Rows from block 2, named by matrix and row number. Rows with one number belong to one channel. Each number is 500 + 25 x the weight over its row's rms, rounded and kept within 0 to 999. All counts start at 0. Numbers have three digits each. After the name is the row's rms in percent of the matrix's.
# convs0: expand pointwise conv (model.blocks.2.convs.0.weight, 512x128x1), inputs 0-127
# convs1: depthwise width-3 conv (model.blocks.2.convs.1.weight, 512x1x3, trained with AdamW), a 3 kernel
# convs2: project pointwise conv (model.blocks.2.convs.2.weight, 128x512x1, transposed), outputs 0-127
convs0.93 086:475505479508503464502483490565495500487521466471509504481489498549494512472531449471478531519493501469484478481472475511468525478485496495496468479480589510476525491505468516492472505442474520520500514483526533461500506504544482490504511539511519437460495495489487478504492483505470467495466480496493546514514526462471475531474501491463533486501533482464527491487529502499515524491470
convs0.94 111:524480498486498520565482525532544494487465539513524510445507547547514523517515465478514468529492482498476468503502537501553504497494479488500499510511552532489450529500515506503499495488489481484536493466493508505485533518491476508509446524455540498485497504507482546495485504495527530513449520476484466500510489471455502501516487471546544497481504483519485493462490514513476466463459
convs0.95 111:504499476517491508511478528525542526503530476493527490504485505474495534512501508500514479506446460524483503490496512449519478463480439484477484513475471489504551460521471463490520483523490511476523479510498510496483506521491478465498499452432494506486562508494514499513503487531468560533500505500523526513484481473492445493515490475527496496511538516465508438501531471446496501472527
convs0.96 084:485501494472511491478475515443481493501491507486514540507488519493516517508495489484489506531515527489532462475512499437500538481487510488503556495461512504514527502468486550486527514549510527496495528489445494484494488503518476486525497518450467494555501475491515467485468540489553497472520475495533485558471548477514475471528500490470505466502499494484517472472553511508487493478444
convs0.97 095:529498509499490506508449512469482487524502439473507474478488469513510519537498510464497527508481532499520540506507489511545552501486443442524474493476496486536488523483493503460510490526512478510500507533504523462516485478561512482517498543533474522434490501505539506467498512498507504473518539490517486510509456484531523484506524508503478491458501557477466529492470513489537483531485
convs0.98 104:511498492524479498521501531537467471527472495489534542477517499497517551514540486506566546513475490490491509519494480499488507532514478505510489509481495518500518524528524503495511505521524496539515550447435501513517481471480498476480557526490465474514498497505516492461484464512520501492559505499537549474524504463496527498500547500504486527520456518505476493442530516473539515508486
convs0.99 082:490470455482558497503466521478479469477518543547491494504525518485484491523506525521512517456490506481512473526459525575466526490503493517521518529456499476468487465493498501533522520486524516439499518519508498457522483512510500511466514542474515492498496491468467471475502520449499516514537528521487529506491468505492483476500474480503547550470501476518498504497523521548511495457509
convs0.100 101:494531516493511461475524485508507540496502490531476483468522486519501482471503521512520512491497521517507483518469506492524515548501479480496518463529559508515522473443536503535522485495513527492536527518485476477466472502485437475481523492547511486512506583528501530489524497535496478497525496471494492493505497532513554557486489505473476488495573480467514495477495510475507486525472
convs0.101 101:508521502504539509515498491490467466492503492484470523461484486427471491529517489478498505531475514486546506471516486492510549491497508486512540506474542463522480477484504492471519555540475474520531473479474512498509513459469527551508508498487456501485515459507480435462499490488512528493463449482502487524471468487519527510499515534518539510492555491463517479475497480486513519520486
convs0.102 080:516462483553471517493522489534437530531516479475471491500507463522423532502501526554519500464520481482498520462453505518489507460500530482469509472518503502503531466485470500489493516513496527517495518497516503502472485524475484526525479539506464477468509495522485515542455511499484509476500477536464550517520461493546521514511461471515485476499478488522506468481522516519513465504517
convs0.103 100:522505495463487501490496493476485484498501476452551464460530480483455470517488474500460507490493498474524501494484500480501519543489526482496471487456499485519474509462459518467511470498542494499556467489534559439550451485473476523496474525499520506503474510503495502522486527530550483449509499487475485498536507525461509534494484529479522474521531467500494500521522468482487509514499
convs0.104 092:508502502469551486489494491515545486490464536483475526473504516512516489477545545498515485544479533528473512492471505497479530468503491472512465517529569517499538488518516564503474513517501528489536517436467495534490475483517472512505505500459489512490493501504500506456511484504491527470501503488502499471538451479474508520514484547541532510480503496556494507505502510500500472431491
convs0.105 114:477497507558511547545462497463515491454519519483498483512491500451500493468514482482514504511478501506544514492546465534475501478479527484482522470464476498529522524532460464492505521479498480496479463525526526487509513477511481541494505502510478500506487464508499508492537536521511514571479523464510470476477567534507507483515487514487452521515521507464510533519499506508483519450536
convs0.106 115:506496521521470489512508493469559489505470530489441503536490514491511482480519496497492502525522521529486517498557518479478478489519473490495460472510545479509512507525468515508492518492517483473466510509534470514492533524480528511495488478477479492502487503487471537510485495490485452512486470525474488473479495445514461477558524440545533491527534511490509514540518442510550540470498
convs0.107 091:471499476498479517512480471522492496522477495535506457519492509513493451520460467490497465518480540483473528478476450523447562464493481496529501498531541508489482460512459505545465485489516525502477475552478475506506512467488533516488515535494487494478488510503505520532501499476527513523516507504490522537492533471504489506555525489516514467484509512497487481481481527561553462456507
convs0.108 089:498497563511506463465444488491503510456498525532547511567542492529472526521475534511488478492493533491469502537517506506471525471516503507472538491535480543473525478528501513500498509502484502511467486544509500503504518484476517483493491453488509508498473462521477509501524471481481528473487529505522498460523532516491492489507520503506510496506424496485505458503480549494448458534499
convs0.109 118:478487484457476539514491458500514510482498501558459533493540537515522510495486513531507510495470509502516514503483470472568504504511468490469444550508520499558482502469521452516467478492490502490516499527513508475496546467494474507512486496521485475469528455500510493507534488452479468535536489487527517529511503482508490513504460438490497526488509451496525470477490486470508479505478
convs0.110 118:522508520458500474541472493523513555535495546510481505504516433502508502489485500496519537466516516491563465459488528498497519525484507474531502510510493474503478522481473456522500503526513495499471462468514485513503514507455504502510504489509506488493554466495495453535468515473512538468489508509460504471473518507496475553507459512490568531475497506502469495509514478532494470546520
convs0.111 111:538500493559515460484488471478462508508503475473484492467524521464504499538500531505495541473486513494537498488502541492542491506526469508517528460474483455484489483522541519502493491488494491498494481539485527461507427488506481514507458497496502501529526475499536516487521456460510538512526496479520505561464576544495554506479502495502510521513509501534482499520496483486514499485492
convs0.112 107:515489502497489535504518529494526485501456523504487492475510528480506503527511489492495521535441546476487533531528468466531477481488528514489463525526549499513463531538491505504533491466477473511457517524439465464479498445506482493486529498466489497510460491545501533501496487464513501492465480492499516482485489497497510477517474503510521517440486500520545485486542447544482519472501
convs0.113 111:535491475489501450488464504476474470432525511515448496479513570490471491466550503489496487573515538494489494459494537486511514493490531496520514491514535478483519469517487545502487500492521489503477539506487516506511515492475490490518493494462473475499469527498492486517510455500509439511479503495534533498508503504502445481534508515514503511481482482560533494515514522483517448490488
convs0.114 079:485444497499493509466483461522546459515506462486493490503507497500491512541490532488470493506514505490495529476507505542534520470446504490493519484490485457449465466461525506492531508475484539492529518526472528509491453515505444495473512503482513503500499544525452474532478514532475479487493500497503469477490468498495456491464519454468476529441493525529511534498475525525519476503495
convs0.115 109:528500490475531436497467496484495474491511499521503508416509504493456509502488480519495497468509530541465493554499546512500552486506486525531518447483552515469474500506494514525515476510478483530486474506483480471530505511529450501527517501512517529475534487498485495534531516478499487521448470510455518470467541478498512525495506526539529501527481500489522513468491500504543479492491
convs0.116 120:479526505504481500548541508533480487534482467506494544478507496514512489513515495533495502472535473560512488471495511538510496490498545474529500510519524459480476541486517466530492534494506495490508488489573513489501506550482520511499477566500448492477472508539485532480505494513508472494489501505506489500468513523545470492483493556538558483474454497479478506463495495474510522510475
convs1.93 094:458489500
convs1.94 069:470513528
convs1.95 144:513541501
convs1.96 078:461518500
convs1.97 067:529490469
convs1.98 068:531493470
convs1.99 182:499495457
convs1.100 078:516501460
convs1.101 059:537484485
convs1.102 096:514459503
convs1.103 101:481499539
convs1.104 097:479463507
convs1.105 073:470507530
convs1.106 073:471504532
convs1.107 082:461483494
convs1.108 068:467497528
convs1.109 112:513516538
convs1.110 073:467512525
convs1.111 087:487500541
convs1.112 169:457503499
convs1.113 071:471497532
convs1.114 078:490482462
convs1.115 066:469487527
convs1.116 067:534493475
convs2.93 109:486490456493491468499493513512519475489482466470462531542500489508505457512514483527485482535532476513486501503467497503497480464496497541540495511501496507449503481508508535510538500459532526503520536474467464507505459486477477525491493494464463505456519452474495523495483534523478498498478471477540534461504489510504516533532457534492492500461501415486504514520531482542509471521478
convs2.94 103:502499464506518494516466540487484474507498490431504476493498481530468541527571488540494542479486508496516504500508522500505492497522512495536517481525490469511489452466472476530472493493512475496506506498523475506445489532480520524432544503524484452502528530534536472511525514510484491478505538506471494537515495519548509497509479503497528472508491478474502475556506507511545542504483
convs2.95 101:478539510536531532476487528481488486457499509490480477498502522505521537475494498473502457497501523485438545530507523478509469516491494470535465553451539491489479507555513496511479485459523507539477506546499470477473492461470468512498512500481481472499527495511471509490522476522494484434463478479505489469511513546505523521455455506480481469531481487516473502507490493528514507526489
convs2.96 091:483512502489468472501479529567510481510464507517498489501548520496497489462487524467520513519474534497485423472505463546471517519519509507473503476545482519468469478506543565494522493479509496498446521465486467494508520485525473485450502490513485510492515529502469486497487458509468494509510519506491534504510504461485554501528544529512535514472525527496488540494459487502512478499485
convs2.97 102:522489501514531511521513496494461529505492500481512547507521540519506501512496476499468504502504521486508489449496525487544445479495531501490459560514487491493482547478474484476506532519467514497552518487469467495542508498530440538501563488476498552508530497499503474536482513521484492514522508478510490479506523481481496468493478521427490438487474492497506527492496511484469521475534
convs2.98 096:448520477448489524473509521491508476491521521517511474534536494518547457509503509500487516546532466484532508526511521504525519522516507496527465490532515546476518513518529504492507483476468518527495510545461498519475459463494438480468492481450465487513530451502531480542498495512506489485494548524527467486508503487516497532550503489475517479524521482506517474535529480490453504509501
convs2.99 083:514508494483481506508520512525548517490526522492508511525506490469492500521518495537508494493504506487453493534535525486514517523466465522504491503493485511475487494519520455471506584507484488494486523474532526436455519456503468520480520507552512447528510487491493524535527485469478539498473529488506488470481467546504449536512481507478462515493518490501557501473533520461514481494506
convs2.100 094:514466544448476510505482509480465485522481434495533525490505467495465528499476501479519454482522488529477476451473509491527462485488483524549526490513534478497539481515473471518496528476443510519467491471552490494472503478499474499514498483499510514476449531503491567525512481496475490519458502499481540492479488499496505481491510523499518505425511515487468488522471495499489494502517
convs2.101 093:504509515504519543570493458492526524464492504485497481477517508488492526481482539479518504486519503498523499473465530521485507519486528503522470510514467523493459489496491474505509503517471530455520481510534468514468532534482511492548543458454482479495480487491531486496513538496558481471480487522520492487520453529455477486453531452468512470522509462503473472471534480505494520483472
convs2.102 095:492497500487545491512552538486486496515479480470492492491532505496491473516515534528479462504488468482490524468482508481508483490498504488496507508483518502422524524515476487456462487555476503531517508541504500471499495504487516506531496516523453501495507456476506498522469481512518507493553525531446502526505508491503541487491458505522505539549492538497513524477491473502586508551477
convs2.103 107:518461498490507528503502500517493504482535488460569469557487495518497530489519543486495466533541517465499482478511465466485502485513496491489488498511484533510468487532525504489521507469483455483503504508502492516497490474557499462490486569484502488520483509500517481464470520456450466499503485492479534517463509508463515495528495515470533493501513512493458577525513457482523526491519
convs2.104 108:457479579513493496506492460499512501492520464455536499469517489517516472483511524515490503520536520528511484480519472507497532521552498513462505528499507524483503520479521522435515518500511494503529517457514516540503507484479505532453529530512517502505452530486495469489533491520543537498502467499513477489534502510464505531448548480535494536507525503463483559503498513490500520474502
convs2.105 107:484473477452493507503501516485526498512458506505511494466471497480489488484481474518531464487533474471505467485511503485501477525534518503479499464515469525501531448526485520463507493490443475515493513526534474492458537559474480498485543433535488525513517465523503522518491507500506483454460536495473514515498488521491515513472490451524490484539516539512490510465515444486467489535498
convs2.106 106:547544519492471526490488480488471505495501512468524526483503509533476494518509512489472490494554539494517444542505499495536475487522492463499493505486494547481537529478531492510513470516464464498529482474515477510461442437462489492459507529510471485499489521500508522510505448496552518469494476522454506504480512494475524481519433502504482460487487504477495484482504510516490493547477
convs2.107 113:507527497457518513488476501536498489540509491529478496513539562473462487516461484489497521494487470465484492486522475544499506507499470502489543496479478478523518524522502489493560497488552484510513476533500542520521554508502504504542475478531493516490496484513505521484473487472511533522522519517494470508471509463523502434538509562484513565516514517534472508496509489486537500515539
convs2.108 090:514471513528480468500545494519436487503554543533551545460533504522473463516487546499483490494494503475477499451516511519508489479499539479504531478479518523511544523520529493497451462524473446519477501517523479522480560497508446527469526486526519506489486507544503508518535483498493491487498456493538487482499486503477520489482515518504507512488503514478504486464456497494510523518516
convs2.109 111:510509486490539499468493479474479456526483477465491524510498487466447501506504478484485475483464466502539550476532519457486491459511524488512491456567501489421507527523484478500488478490471508500505466490530490515478523537524512509512499501523487530487483524542531486524508462487546498499517491517505482464509513522525493509515518498483501498511511531494547561484508568515491473489489
convs2.110 107:519490499524519494492528513491504460518487462530516507515456504509483454466531503473484494558485503484526504510512503525509522500536495511533529512529487539537511482534540512521469450443496449487492561501524467429452498490516511475515465499532537513477481483483487494445486493505511510509498496533511512477508514490482505491489499508512482529574533495460487455505511491486504495498506
convs2.111 104:539540507499511525492475491510500482516475475473475518455510497516480453466512489514527509555454534474527467548496504518506484521479527420510508530539537522484493476488511485496450499504494451517456475493515489522518509495515478490535484478501517453468492494479502503506513519510523459483535509497522506462537492516472486494510510507505573505496498494496512526470514490532536453528517
convs2.112 117:477470529484504467501513536527470531502498510474484494543522501519484532508484466499482498462508464537476490516515507519490481507503571487523501493499452508464505453505439478495500491490484510516492506487551477519505499523510442534490532487530493541486501512492549523523502501512483581519534502490475489501470526539559486493513531493466501511504470514512479524512525464469492459500513
convs2.113 097:543520546495486523519530511504487528520498491529461499492525508491510528517547482499521471488507520504551497530479489494469473512499532500540507522513514524502528447462552505540453500480518545520527505491490494485503536503534472504521514492536542511503512483497508489516504500520506518496536515506525449496532534519523477530474433517513486472510494503447485483485521536532532496562469
convs2.114 093:461483458519488493472490529506502494494502516510581516474502478522500530494501493508458462528487520506542521480535486489502497555522536499499487478503468459511485504515523501501502501521529521541507490509513490485497493506486476497479478526522522538407461470508459501481481513478494499476500492550478543488480520499502452493508531474558527493484510528502526550531508521542496520495512
convs2.115 087:508488527488488492488499497492534497469540497490502534475525534497498472508489491489468472514538482482546492531501515526505509518499476519480463455485519483481532456509523538503457520490485543466534540480500506503482512534479495500511537500460482459480469464453499455529492503500477510424537501525461491530468524478512527533506529485472522480500510456509480502513533504497447509459474
convs2.116 109:466498467459497501469514523460533504494480502480487537502479528556526519481473506515450505493518538494488514487452504500523547521509479526463502524490514509509503493492485480447486443471527499494536452531510507533482471483519485491526517441525548494493512527517497459494482520519499529471474537504479497517508524482490513467502506458479476465534503440538533510503475488528513518485499